Weights of a small image classifier: depths [3, 6, 3].
Rows from block 9 of a small image classifier, named by matrix and row number. Rows with one number belong to one neuron. Each number is 128 + 32 x the weight over its row's rms, rounded and kept within 0 to 255. All counts start at 0. Numbers have three digits each.
Before each neuron's rows are labels from the 100 images, of 14976, where the neuron reaches its highest value: "strongest on" is what is common among them. Only what is clearly more common there than usual is listed. The data: larger renderings of crowded toy scenes.
# fc1: MLP up (model.blocks.9.mlp.fc1.weight, 768x192), inputs 96-191
# fc2: MLP down (model.blocks.9.mlp.fc2.weight, 192x768, transposed), outputs 96-191

strongest on: umbrella; largest object: umbrella; light from behind the scene
fc1.423:155117118103128209137139125109135189102128101148143128107128128128132128122183116215128128111128052131128113153172120165128062147105128128150083147128163184137103121124144113128099107091014151128117176128140128128140190130206088066128104227128077151111127117128139161082117128128129180117
fc2.423:128057224128143074197102128105123128123141128128116090126125159112072142115128190172056096120093096122111190151128131193128091134110128128206061128099125128154110124105090128128137076128067090077149127185128122124132107209128143089163156205128040145175113128128149139128128128069113128128

strongest on: light from behind the scene; arch; largest object: arch
fc1.513:148158213185121154136128155128144128128080088094161128147139128094132128128128106121116128107147113176137162135138113174172115151145075128130127112087128143149035106128131124099128152117128136097112128175141066117143088104128127092128091102128099135128122097132128157170183128093162128099
fc2.513:075128098035150141078095129128112104112168095187128128066151143085159128121128128128101152128184128125142062150128183193112099128117143128144194170185114170128185128128170076129197115073207100203124127119141187165128164128121128128124128128158128089151102079185139147148148058144102105096

strongest on: barrel; largest object: barrel; its colour: purple; its colour: blue
fc1.731:128118169151101141097142128191158093171074061155117128079128127114155210129080128122128128128128128186128063129202128109128128205093153083135156132128128130052107108169134093128195073129128128134139128128128128136128205127171150083080138128143053128091128150185156128127128139160143185128
fc2.731:174111143190120122152128171107069083133095114128074128068130148185163128128059128175128156120128121111167129128128177189101100151122101032143119182128148169128142116128128074118128120079149117128135163105128128213104079075128191110094123126119131060128128121128128093171128103157163128104

strongest on: light from the right; its colour: green
fc1.713:157114128103183143170142127136128128131143155110112068077093095186135213128086128128102124155068106144149074156128104201156157171097128067128134128192114128122168102215150128128106127128140103128142186054187193182130125161130134140128123139128143154128128164094185074128085146128164120128
fc2.713:149160148184158093128130128128159121107110128201110139058128125195128154144118128130106118128128140128136095163128136128129087152144144082119149171146206128090090151158128105194186128128139156212162209120141118140073120068128128128128082099128068066089128128128133097169108128198128128078

strongest on: duck; light from the left; largest object: duck; its colour: green
fc1.47:152103195140123108128058140066128157112123128121124135125128147114095144128165166151078128109128148140128110128071079152130128159109128093128089109150184122128055097139124146128128128106103128105163128150156116162128140187226093128128128139128128128077112087170152147093050082128110126185
fc2.47:167084095128128098128106109054027128137094128098111161158128094140153150095067128040136105114128135057128128196037136128192191140115120128101092128128128128112134128128128146081111175128129137078128128128128128149128128128193176128133116134158128088069122128128092146128074128144119128128

strongest on: pink object; barrel; its colour: pink; largest object: barrel
fc1.566:166150116153128192094117152128178128172095128128128128074128128128168216130083128157132201088177110139110076118192149128108128109110149056131142128146092112080112127174079077082128091042125069096128135091128202165064128128128128115110105147203083153128136205200132154116172085147170128107
fc2.566:089135128126114120128088129187165084159115081166094075118141128088136247182128124153128182129146118128128132128128170138128116128086128053113131142134034167173128138157128128077114128102145128119095128128124128180078128164119128135128049167128128122186166128142158126128117142115128113138

strongest on: yellow object; its colour: yellow; light from behind the camera
fc1.206:212114088122150202168128141123128128128136128055128128062133110049024100128128089143128164132173128128128128133141078128136125100128128128128093174128155165159128101128128138158146157128106094116121143128162134155080128134104077128167128128128140110052128114128104137128128130128128102146
fc2.206:128205133114127117134101094128158128101113128125116147128060132063124128103128152156102128111113141173103166054163157091066119126128124194128155146154083128186144128141156140128120083135131128129113062128075084128128137128128128106199127128128147155118105128115100196128093167128103114128

strongest on: blue object; its colour: blue
fc1.209:089128150157128093070128087083117128128176072154121062128128128128128100183124158193128203109112151128083166128128110132142146162084176115119117148096106198145128128128153085128159078034135155128165130128100148115128128128128160184128032128080070077128128157128128100166110175084128209127
fc2.209:167152169128191116133114145091133153128104176110173128090087132107103128048130076048099149142157105166128105128092179128107128103144044128134133123220162155195130101145128128177112128209093053128128149124147128162151121156195089152128146106094128150087072165145093154064110128125166128091

strongest on: black object; its colour: black
fc1.445:136128155128122156087128128165223102134143099150128110128129090078134117170150109113128128126093070197128036079128128128089148128128124128124158141060128150074103033176128079105128131171130128128159131128084062128118128115050148128096119128128120128128101106224193128128128128128141128136
fc2.445:128128195201169205102076128103102197111114154140154128128108189154128118127110128206148128117099116134181117132144133125104114096160128127128128146133176180198123129128186128153099119128128132162150162124195107174084162105154129133094170165130123159074128128128128188128129094115119128128

strongest on: light from behind the scene; hammer
fc1.399:172117183141128128128118215119128128130144116070128128128130128151068109128138208145078094148139136152150154153128066127128128128082128141160043124182128115092128164119156152117128143128157138093147128128128158134106095207153140054193158143159048122128173133095146109116089128083173128128
fc2.399:016128128093128102091128137121187084155133175128156042161128128130093128189096103128133124135128128056161141075115094087128170128205128148111128128117111136212131120029109128115128152120140128128103133126128103102128163113120154159068091140136130139169097070128212128121163088131110155162

strongest on: light from the right; its colour: black; arch
fc1.312:128133255128174128128091212155128128128125128140128122115155101160102121139180142128122134128128135130095155148186076148128128120169128128147113213124150160128142068128113154128124075125128128120161133128190089127128090077042128018128118128075081128100128107097179128151100143152215128142
fc2.312:077098112114050146120149128112077123142129128065156136101141141066189079080172163128128122128148173216170127131128152147134177128128111117128128121131128107146119148128153120128103074130182133128124128101131102161138129145111096128073177128192128112109110131192145088088123108128128096128

strongest on: light from the right; arch; largest object: arch; house
fc1.665:228098175129128168117114128099176157175128160128128151099111148128144147143128086166158162086197128123117088128128128173166107153124128064128106178128166135128114096128151062089128128079130128126128128100128116191066128128128128139128079128070151128124120162173166160128147012133171128087
fc2.665:128129128157177076128094180101193130155128204174128128155128128114094049130191128128128118128128128093128086128128152087116128128146128104110128104128183126128145167128092167129111128128182128120091126088128116128128109088170128127128092140121146205078105165128091176106079128132128128128

strongest on: pink object; its colour: pink
fc1.284:152087128128128147154093161105128127126128137128133094106128169093051109151103178128160182052167128144096100053128135182079139132118128111228048150128133128128128128127140128128140128169128097097110084139091091185128128128101125093151128207083128163100190155102128128115128103167128128164
fc2.284:136198064157139112128163090156128072128128146128063122196120083128128061128093194096140140128121148097091113128115128011128102128152148128126140128149128083148128035128128086128157128128142128128128126125128152172086128044105144128128136128094168099077148126128128140128164092142152075154

strongest on: yellow object; its colour: yellow
fc1.27:240068128128172175128102205128128128174128150062128161089072115122111162128138128128135093147128071115112128128128104128147139127128128098099113128153171129136099090113115125122128161128121099126128147128157128191051128128194114190112128128151128117097131105118123128111139076128159128128
fc2.27:145163128128128158128105084128128128146113147163132163128057195117215122100110128142114159101155158128128180096114168111091056144059119136101128155180055128191131130128160128125130109093113099128097092094128078128128126128128091142179128128104128222179128123162086128100149105128128106133

strongest on: black object; its colour: black
fc1.147:102080102111060128128167130128132094190128092064142128128128128065142079128187193128128055092147043166128065086128145152116149183128170150128156153063125104128083061128159128081128097099108127130136099082097051128084197128128126150108135150128128102145099128148158051128128087128099181128
fc2.147:097167156182142160110128123128226140148128158078167123207083117128150106128150128128115077108082136128128112070128128065128123128128113192128092135158128130150128073121128181170128143183174140150128136155171105115118128109133113190128128157128155145128159128088128180166186168120137127120

strongest on: yellow object; its colour: yellow
fc1.670:187075127161128128128128185128128128128128104133128130128106174046122128128115122209165136046183128155175116128128109109112068177128128108128010127128163159178128128128109112169189128172128070097129139128150063154128133128196128197128091128154091139128168128128125128069086136083151121128
fc2.670:148049054169128177128073172062102144122142097076163148096128128128134189176034211152128138085127099090170079146128155155132190159128128084190051121128156163128115140159168128182137128164128133128128138155128170177120117097105128128137127128119090128056128169118091092143103143128160114129

strongest on: teal object; its colour: teal; its colour: green
fc1.61:169128100128179128128127161128126114161128140110119128128128017128128110087201078128117128147128079127128130141124060082192189128160128128075128128157160153128159128111133128128134128151122065127108150118172190093076093180177094153128128134128128097120088176162164114096067128067128095111
fc2.61:128134128167105085148156107151114128124128152149106128090140146198157116185097152128134111117130164114170128128136149128105084138072174109151132192105173095075089135101172103109218063077180222088128136149063149151148171128128167122167101132108128100128181132122109095240128124192111158110

strongest on: duck; largest object: duck
fc1.649:129035151128128128181052157047115135128128128154140151111128133106128143128128176128147128128146131110120032146067128128104150128128164113128030104128159128189114131128128116188128128128089133128174135151167138177117193167105128085122138151090076160054114128128099123128042138164099146181
fc2.649:142130166129159106153140163143080073165087128073128107189128109128128128113128172072084108156133128205061128133159090128107108186128115182163093128121128056082177128230136086135132137126122175092076129116143147114128155190099153074169128125103125128128164163141121089121130166161110152128

strongest on: red object; its colour: red
fc1.109:128106120128133219126128079128147150130128121142147076088134200102097143207005126151128202081092163170128160161128137134128081128102129117161128138067111143140108128146137077165128152072088177093162124128075079127128213128081128143145108106128072141126188128128128128190149172128130255128
fc2.109:149161136190134110133138128142128181154128157143090157094113077172154099061149109145119094160197151116108073128102128122128089128117109153085142164200173128137096093128155171117185051116182136158154148161099128141131128194183122098163077075100128144136094130139162102148081131124132075046

strongest on: red object; its colour: red
fc1.202:117123128183122128128157091120145128124122128128128009110108174099065128166067116128128166170128161174128163128142082162128128155128128137166118123057115128147094119147128128171145128123095134126151128152128051128167168128092091128133128128081081128168116125097128136174177128127114255128
fc2.202:138169149152128130101161105158157155131128130169052128104143128162155098096128128135147099147229168128128148128125128091128081152114128158091147155172172114110126099128157164081162032072180130188167128158114156128133128187180139094128108084115137153138128111114139128125068162081128064055

strongest on: light from behind the scene; its colour: grey; its colour: brown
fc1.186:160110181164128146128091175113119115086114145105145167114094097128115134090147128144128128001095094148128128090128138212102141123128178130207128089128128128115077076135107128086128119217112174083128141128090111121123097128188128084144128186128056168120128126146147167077075090128228081123
fc2.186:128140198131105095103105110183128119146128144131128081054168157165118128108129142178128128168206159128128128132081158121094069125146096112040150163177156120174128167117138158099072130105121098205148116128128156157138061170197135122124116056110112128114094072128128103148087100128134088146

strongest on: umbrella; largest object: umbrella; light from behind the scene; table
fc1.37:120022128111117173099102127128128069128124085128143149128121128128128128183128138128128114144066103128139100162176052158109114128123159095128046128114175136128110139128128104134124128128052101026128129100128134145086191190128128128138128177162128188145128128128131128128133170128115193128
fc2.37:185128147121147128128145176181129110166128099128182128052165167096095186128101214196114144070128145151085138128175142128128103152110108128172072156141098128095128150157128088106086086115128149128102065157128128128131128128104139098176128138080028155200128128128128058101157124149128162146

strongest on: barrel; largest object: barrel; arch; largest object: arch
fc1.137:128128112150128128105182128144128203128133145128097094075128128122175136128128128170123128107128128128135160162133128164150128128091119133098158173128128128142132146124128096110133132056127128157124128169128163124128123087182076128142123131130128059161128181096112112209183128135166136128
fc2.137:128128128128165128255095136128091070128138122128128128063128127131117124145154175189159136126183144118128128137226151128097071128128128139128101146110160143058128128084061128128137128102077128145128128128047164128128128193207128128185156191081120128124140157126103128023128107143128169128

strongest on: barrel; largest object: barrel; its colour: teal; its colour: white
fc1.640:147168128128088128093128128186149188127036128112105128085134128086129128113129128128137222162202091128128120128169128122128193136117168083121128128180128156135094120111111128107114128138119141128084139156128178168069128128136128092128127175128128017060136082128128128108128038128148103190
fc2.640:082078152153044137118128107142110080178129164074128128143067128128128128142120128114187155158179142124156174097128129123090121123180110115105148152128143128171128128128156158128153166122146097128111100099153041151101082098064221179128103109172194128124171155128111046118105128137105077184

strongest on: yellow object; light from the left; barrel; its colour: yellow
fc1.475:155096142144128148105079166125128195162069098113128099130098161057087085124129128142147188122128133119111099171119071127134128141112134055133071132171182154128000122128142121136147196135102114118128083128128072194015150149128104176124128128172149128117136106128114128128133108103140128154
fc2.475:144071128153128128132107128017128189122117130128202128128121128128128128123124158119100087086128194128146098204054128128117156161076070128122128084128128128119128125170128116185128128131128128128166107128114151185174128081128128096128128128128128133128135128106128128123128128128128128226

strongest on: umbrella; largest object: umbrella; light from behind the scene
fc1.152:128108128128128165149128108116128128076128100156113161078089128160128164128128139206070128132177097131075121128128128152128090212072143160150090128145171175128132128101067128119177070128073128128129128103128128128121151133213128084119126182105121156117168092105128163098085114129128148129
fc2.152:128128128128128091190127160151131131142112084186109072130068168128125128056162161198050144128145128128065160128157136128126128098128128101128115079083061150125128128046087159113147123082114128096156151128042128113168128164138131081153115168173023139203108047128146160174109155072128157128

strongest on: black object; its colour: black; barrel; largest object: barrel
fc1.438:128083128128076109136128132083154108128197096107128120128142128076128121133128200135128128092128057135128087073194076187128128128083177093128128128084128105128106128147162083069128081053128128128148119098128119112128156132128128128129128208128128107155128114128213128128128074101128143128
fc2.438:131128128128112128178091123126128128097180128128145116128094144168165159109128120107176142067118077130122140127128123179128098108027223128128111130069128088128128107128128156129091076109128123086099128150193128170128128211161136128144068098128180135205172128128140205128199094158070128145

strongest on: light from the right; its colour: teal
fc1.641:128128128128128182081033128105154163070128128152128153128136128096128078128144135180128186082120114085127128128128128128128103150102206139147099133159178245128091096128110113116149123124103128128128118195111128117068104153128073098126093213065128128178132111128128175128128049154131128110
fc2.641:130128128082125128128128090128128128146091153097144137128128128128100015155190147074167086152128128128128128128128135128131113124121128172128132137129096145099128128097121128128151164138100142102128128128088105083128128145128176108191146128082188177091089145128084128103128128107128169128

strongest on: duck; largest object: duck; its colour: green
fc1.422:128128189176192070188158128081094081128128128141149128131129128140104128128098113077128128152129131128128066128168128128128162128152103090128109129103196104124081126099111116158091128148080128128156207138155124191137159088101176084105152176128128137000128128113125133128081060153105128175
fc2.422:153140095156128156099128171178113128142143138073128128215128098133125128170173128141111044128145128123128215186157120206128102083163101217128139128112118126120128125107118162128109128147071128149077165155128123083102057129156190128159135123119079097186128098121132175069167173128128199146

strongest on: barrel; largest object: barrel; its colour: blue
fc1.712:127137128128096139128157128138128158128128057128128130073128146128128154128115128167128128128176128172159055103161117128165128217026182059126128160112103175059084092128125082065126076085128163143148128130128128158128120116132147103128095159122128062128130089159207101128128076156129131119
fc2.712:128078102128128128140111128108104087095164128180071128097128128206128161157128198128135128129128128122081095147109128128093127090186168076174128159128128102067179097141132128083053110146128175113157178213087128184128131160052177128110120128078148128123128128165164128123058108128128103094

strongest on: blue object; barrel; its colour: blue; largest object: barrel
fc1.197:103122127088104108117128128128128214086112044119124128128174188088125076160125093128134128128174111128128147163127128128128128130115162031117147194140164167167090092067128109145115128044099179128132128179228190128133128103128149156064128140097128062133128065086128128131127070128128164137
fc2.197:099128128128128124118126088126128147163060099092123128128128128167021207083070128130135176069180128167115128128111128128075055140128128078111107191194141128153128098160128132139091129126099117118171128128182107128138020128128190145128128128118093179103187108123088128085045128140137066155

strongest on: light from behind the scene
fc1.51:143124141151128140180129147128128129160100088128078128108164124128074133104135167186138089128128128128136128128215091110098072140128125128181052115128102128128090128078128144128137086176140145094163157196128128128128128169121132091200149128188034128053126138098128156128094151080128158171
fc2.51:075081113128128072113111122091128128137158181123115063123079129128085119207061187129154156092128154049128158128128155127094128127140139141128122128091151128147128120120113156121175116171152106176096128100108054128056109128128199163128096138103128128150197128100136078088128082226124135181

strongest on: red object; its colour: red; barrel; largest object: barrel
fc1.722:128128166147196128128174121045140100163110128120117105035128128109134220128128128128126128128138128177098128112183128128095120153165128069133128145128128128112111068190128093148128140128077112128134128104114128201158209081128153117128128181062142108094091128200119129147128090128121156143
fc2.722:148100154191094130146128168128127128128132128130067115055111150128135168128128128164153110128192126128166153128143118195090068132122170122128091128112132112087143058128172112121203056045128122207142116128128136181117104144133179109130106072128132172141128064137128128128116123113081108135

strongest on: red object; its colour: red
fc1.36:133098146128127102128159128067128151111170133122143042081098147108031128166068158128155131133103128157128113128147080182149128149128158076162128128086102099101128119128131063128144168128111123161159128131110090128128189116121140103128085151114124073145134190128128128164169128128091203165
fc2.36:128128165140128150120122127128146120130137112171057122113139101146184128093128145120195134152180125103122100133121115090099080140086141128111159128113090114108128108114171128076160045101223128207150128120087100128128124175128143095113090096128128217132158071149145135121080180104128080080

strongest on: red object; its colour: red
fc1.346:128128157195128128128144098034124187125129093128157047115118185067074130158043110128127151126083152160140156197128112128127105165094116095170122143051128141128128128118158068159164128086104120128180128169125078128142200143106083151128108142080086128159157128100128128173196128128108221128
fc2.346:154128144163134154164128128176149120168124144128043154110128102154171143078126128136163128166249128128128151129138128104107071154110128126128128204166181128099140107128128179052145067081250128163128128120126161167124105171169128113115089115117128148130128102116156088128109128128128061041

strongest on: blue object; its colour: blue
fc1.494:074128128128128102128176057088128128117120088128128067136128113128119090133158128098121128172104125128127128140109128169204175172128169128117128139068125144137140088128128183128203128100128128128128176193159128075192129170128128128167076145128128063128128142128117067212102146121104201115
fc2.494:128128158128123207124128141197128140110089167139179128128116193110113128112118128128128136072152147141129160096138128033067058093143095139128128086128115091191128128167106149128064145128073079128093128122154104148128128093128100123126184138128146206137136115128128188043149118102098068142

strongest on: house; largest object: house
fc1.251:128132128100156098171128128128128098115128090068079128133128129108017128128158183141131171086202107100091128055134092100128128116129128163201046163128163128128128124128121128151128128121101120171128128137083131118144128078097128085122128209064126183098128128132104137075128072128126128128
fc2.251:147177128063149134128128090128023128146103115128128132172128084160138084131117128087138145169128128169128084181162113128090184128192128128128175128128128141128193163125128064142151128128180142128087139111128186120129178113128101123196128119163179119116128213189131141128125124155155143118

strongest on: yellow object; its colour: yellow; its colour: green
fc1.520:178074123128144158126136201128145128116128128052146096102130120144048206114071107158128138128128053128128030121128079128128169128110136049156095092169152128104120135100123093121092144140128081128116158135169128209036155128171128193128128131140138139128134181128128101090143089083151128128
fc2.520:128178128128128152173131082131128124121047075128072128091087179128140143109128162128128236010133128104128144092128162107109125200120196083062128128124057167097133128128194128171128128132122075148128111128128117148135128098090128072119128134142128128081205130137128120073122155177111061165

strongest on: house
fc1.689:128163128128128180128128128110126134128039128128111169095128128106129116091140128128128148047157124138128128084117133096103128128145190165146129128077127128128070048176101190128090128173094178133128128160201128128075072155069104058117067154128091128144128128069128128130128128128169128128
fc2.689:096159128098128128128114095101078128132128169119128125104134116178128000128128109128141108202153149128132128140106113128130141116143167255081167092128154106123128127124123128128193061091190100155128128068128128058156146128128100158138133128128163138089128125141130128119128141102101107128

strongest on: light from behind the camera; barrel; largest object: barrel
fc1.742:128122066134030128128128128128128116128121148112128097131100167046128113167048134128138117128191128174128141017125122077145128128108128128093128108094128151156057128058128128091152115128128128128128098095183120128128190125149116192145128128208163128088127133162128073086147128077068128128
fc2.742:181084160128219100113096128161149108144096101128214147087159128190128128129173134145095165136128128074127148128129092176128084176160133075128113227183168164164185153164085115150127182095092128096158144093179122158128128128079128057108080126050128150128134128128128120128111122198183107128

strongest on: light from behind the camera; duck; largest object: duck
fc1.396:099069105175125128185128128065128167184074128131157128128030128152164221128096128128097128128128128117109084110128138138128103159098128128128114089142128096162072129118069128167128197136052140059128128128128128128128152109179155094100118143128128164075123137124132130138128119129128128202
fc2.396:142140090201158163128169121139094155117128128047153141045128128188078153087128135135142086128165156128128130174128128128103128059163128072123176153147097128169101052091174123149058107128100160198182114189132137211114128142174128132140169128128132143095128127088165128091128128126128112163

strongest on: house; largest object: house
fc1.366:157128128107171128128125156128086128128128128121128140092086128156103186128110145185131126128128128167145059153176068160211128128128212071167128119153128103037116131128108136136128128108180128155127206147173193166100128128119126128166128128128101149061128133128106143128128095106139128077
fc2.366:138142121158166190140122126128128123101169156128157146139082128128148236128060126153136128128183155104128125092152161094128128170128128128128128125128175138139158184141159128143201043141165080142128132107159128130130134047154095145116093128128128128165120126158128128131128128207097090160

strongest on: pink object; its colour: pink; barrel; largest object: barrel
fc1.7:143162127134128143093027150159128128128128082128090164162128128076151109128123127224128152025106139123128102071163148128108110106115147121102133128180132180128159128128128054128128052157128128081128076136061116120065097128147164138119128128128074128094131083159119128128108128134222120128
fc2.7:157194150159138154117168070165128152131101073133121083122122153140082153128146128087128129158206158121128164128075128008107083189113111128085128162174128128173128130128128185137138095128128128146128130164128092128139128174128127125087107124128128121178133106125130105111141162104031088089

strongest on: light from behind the camera; snowman; largest object: snowman; barrel
fc1.172:121162073180128128201130114138126128128128158128152076128128119128128199082022128128122128132128128160128089069128140086128149128121138095128131126150128152128111135120133128128128098128128137128155128101183122140132128141118130190128128093128128155036128125128128047099110064131140128094
fc2.172:125107146198137150137143078134125125128135128128128128086111159128128101102128137137166178095199189153180128128149156185076039095128115075097183188128128159128128071128172125125151101128103137128159128110136080170071075110128128134116126112115128181128135068144160119128100123128188089156

strongest on: teal object; its colour: teal
fc1.700:103128086128053128128127129146161112128128116128094131164128085175128128064159128115140129127075078128128070056093118107187208128127220152128128128182088128127128093128092128082106065108128128128170128124120132100128128175159128132109128128128154128127128090173192128128057058089168091062
fc2.700:183128155128128157128128128135128128128134118093113170073128140130130166128128128144128128063147133128128165128162128128077095128113128149092128132090187130109094134128128138128132128103143128143141128093073102118128084114128141063105113026152084141167135042144128121128128128180097139183

strongest on: duck; light from behind the scene; largest object: duck
fc1.760:165066223202177119159123128072106151206103128136126128128112116136128128128128154150115128109086128137128128202124141128101128170098128128150087091128128114148086128128112141142128128087032136025150109138076136128145160137212141074128119167100068128073128141128127177116085138121128184128
fc2.760:128135128216184096128178135047088128119184195052103128100113112131092128131105212134128138037134140128123128105125128128156170128185128128134128052143128087128087185100111141128064104128127167149130126183118128141128128136137145051135161121130094104128128197080143109117128086128102154159

strongest on: yellow object; its colour: yellow; arch
fc1.448:223086126128128128156131157128089128128129133070128107032128107073104138128130095165128126155175128128125103165128081052113127098117128128145126173143144133162074128127128155128164191162110110082134176171154128154051128152128057140177098128092128078128185159123128164122079128144128102128
fc2.448:162155123128121128118094113154129111144130150121140144128117134088173120097139128209098129128128137143087180092085128093087090128116128194128128171198030148245188128158120130108100101126138111115115070075104065128107128186128128111128125118092128181128131096134115193113112171077130128095

strongest on: umbrella; largest object: umbrella
fc1.24:112077117105170184173128128108108073119114128074128143119128128109128128128109151200128128095184108155128157141128125121101074188128128128128067128119165158136066128089116128178181095154054098128123143123128128090128128121185128073193105211118111140069189187057114128084150128128135128181
fc2.24:128099128137152128200128180128097097125133169192128128108066134090118096103151163157141151131139104128087161103156162122128109111128169157169095083138034156158097128055057200139126123186098053103128131154057128097113128161112128125185128166141087140128126104114108130039079179097138128167

strongest on: teal object; its colour: teal; arch; largest object: mushroom
fc1.597:146048155115152091129154216078147128179155165092136183161063072128057176128128200115130063142128128154122076128100075180138128147130137128156095128128128115120144085163128128128128131160120128128111109128145099128116128172159183125176074204128128128101151128128134128083090128128128159175
fc2.597:198122128166153117137121152153027128128066128062122133128128061146128128121140128159128075128117107159135143128093123111113152151199128062104122189208128097142189095201166128161138132128152128128128118076166134198097102213122198124128166128117131069128136155105135063073072128119085143097

strongest on: light from behind the scene
fc1.180:128128128154207133140055131065106128111145102145136163128075128128122210126126135128085108080052128128139128128116130134128107128092128151146105091128128128057073152124147111128177128118128153134164170145068149128109125162128067080167151149147099118115128128128133152128086126123090106062
fc2.180:128124145143131134128155173159089146110112162120128128154140138128128147100129103131090103163170159126127056190156128093128118128177084054079145086121128128131050180077128138158082164128133143100118178128183166167128184128128129128141158128146094063105145188118107119128148093135117082142

strongest on: barrel; largest object: barrel
fc1.459:120139128211120129166144097151136134168052128128091104139167082102120108054125128127143187128168118157095097096092153128150128209137103128128146114113101128160096117139128127128179143179071144133135107179128122134128090128128095081128128128082110108058094128167128137146128128126176107193
fc2.459:125128179128153124109100157128128163138157171121122100084051129066128074162149137127144128109111168128116112087128100135186157062150150216128120119072123128130063106128101128081151090128231156128082077123124077128081134128068142128168080128128128106141128131128107128137128102177074137128

strongest on: red object; its colour: red; mushroom; house
fc1.265:128092128128140134128155128119128128100202128116105051105152129110025128185078198126126128128128128175128081129162085185121128143129128035233131155100107108128097128128150030142116074122128128141172168128123128198118199128070128128170128150128079128129173128084117094128159128124112180128
fc2.265:213181154173091211121122134128148128128053123128087094129128114183128159128166113167200128149128091128137170149128128089128082196170128128128128200128161128128112140111167134152197072123098128128137110115128128137116128133128115102098043128109128164113128071099182094137159164154128128079

strongest on: light from the right; count: two
fc1.150:229128184186195137121086242147232132158128128128172146099107125175117208190103128139114155128105134133139105128071128128111128128128107103128128113128128156128128091197142069103225085128128128111128105085128128137103172165155128122128073143128102128128128120128199144117128128181118128060
fc2.150:128167128128152144144108126167154128148041096128146117111130108080123229177128135138172116110187128079103137128128128107128094160135225167128100179125128128128093105079111210126131128128064155165086080113170189059068158128128144145128128116107144128143130128036105128124156128102128128157

strongest on: duck; light from behind the camera; largest object: duck
fc1.297:130098135154138128175116128065128128128071128128128114061036153128128196060040176105128128128128132096112115078139128131128128227127117128116111128128164128144102148131065128128128128128061128086128150112128145128154141113186159130116128177086128147049138142128146128128105029151114082171
fc2.297:139177067224121128139092093132150162097083128124128175091094124138086148103128128173138128074128185103128189181128133128128071117120134127109128128184085154179128138077116170163126082129061131162132128190072103132096075182188148137145163125128128143086096085088128169064065125094090128187

strongest on: red object; its colour: red
fc1.694:129128143166141199137118105128128189128111089141128072112128193085035135180061095128128156124138146135128159184128128120129087133110119100143099128053164142135048128102166097182154183095108122118159128170132061128128197128108061183141110107128084116149136128095095149128128179128093247140
fc2.694:146154165128128128145146126168128119128118146121076166120147073189179106060152128128128128153205128091127140140126144104106107169128134147073128213186185112083128083128165173087150035095232135128162149158140128158128128204200128128128127120077138135097171102121188108128074159083128058068

strongest on: teal object; its colour: teal
fc1.181:128128128116181144128128173138128139128128150123074129168150011128128110093179089128128128150166093128128131164081105055203162139142128156069114131175151150158128114128128181128128128160128056134115163128199128085087072200194095148128125122211167085113120176128128128090079143069128128109
fc2.181:083128128140118085162175103159117143116149146148113128091128152187128098172100149092128119128144164131168128128157128119094068131087162118164134186096172077128091128106170128104209068064152217086145128174063143144162174065128145123173108105086116105152128121140099094248128137182120144111

strongest on: house; largest object: house; its colour: green
fc1.89:116131126112107175128128152130180128132161152069128034128143128111089142129086128129148128174128092153128048128181130165163108147121144150147105106176128101068127128128128114128078128134128071158096155128134128128115128128128156162128128143128141128128128128138128110105186028096166131075
fc2.89:082128128128105118115096097111190148121155138203128119208128087096151128096162130128128093128128161069187114098072128128128154071150146128050128055102128138134109198128128128091120106134128128130128128128128117087144128129128128193128184108128179130174068097128122129088136128128098082121

strongest on: boat; duck; largest object: boat; largest object: duck
fc1.380:219091170185149082172102171128104128240129128128128141103096087168101128117138174141134075157109163121118128182128076148128112124140110128121105128128128081128137128169112140128109148095046128000150128105128087128128158186140128106122101147132097128086128128185159155117098128128128128128
fc2.380:120117128157208128099115107128128179100086164133140107128128103170069099128128128197147156128128171128157076183178127108114149103197128128107128030159128129118103128128128158175067128128118140138128128144110128131086114128128202147128133128177121120080095182115128126078088079173105128162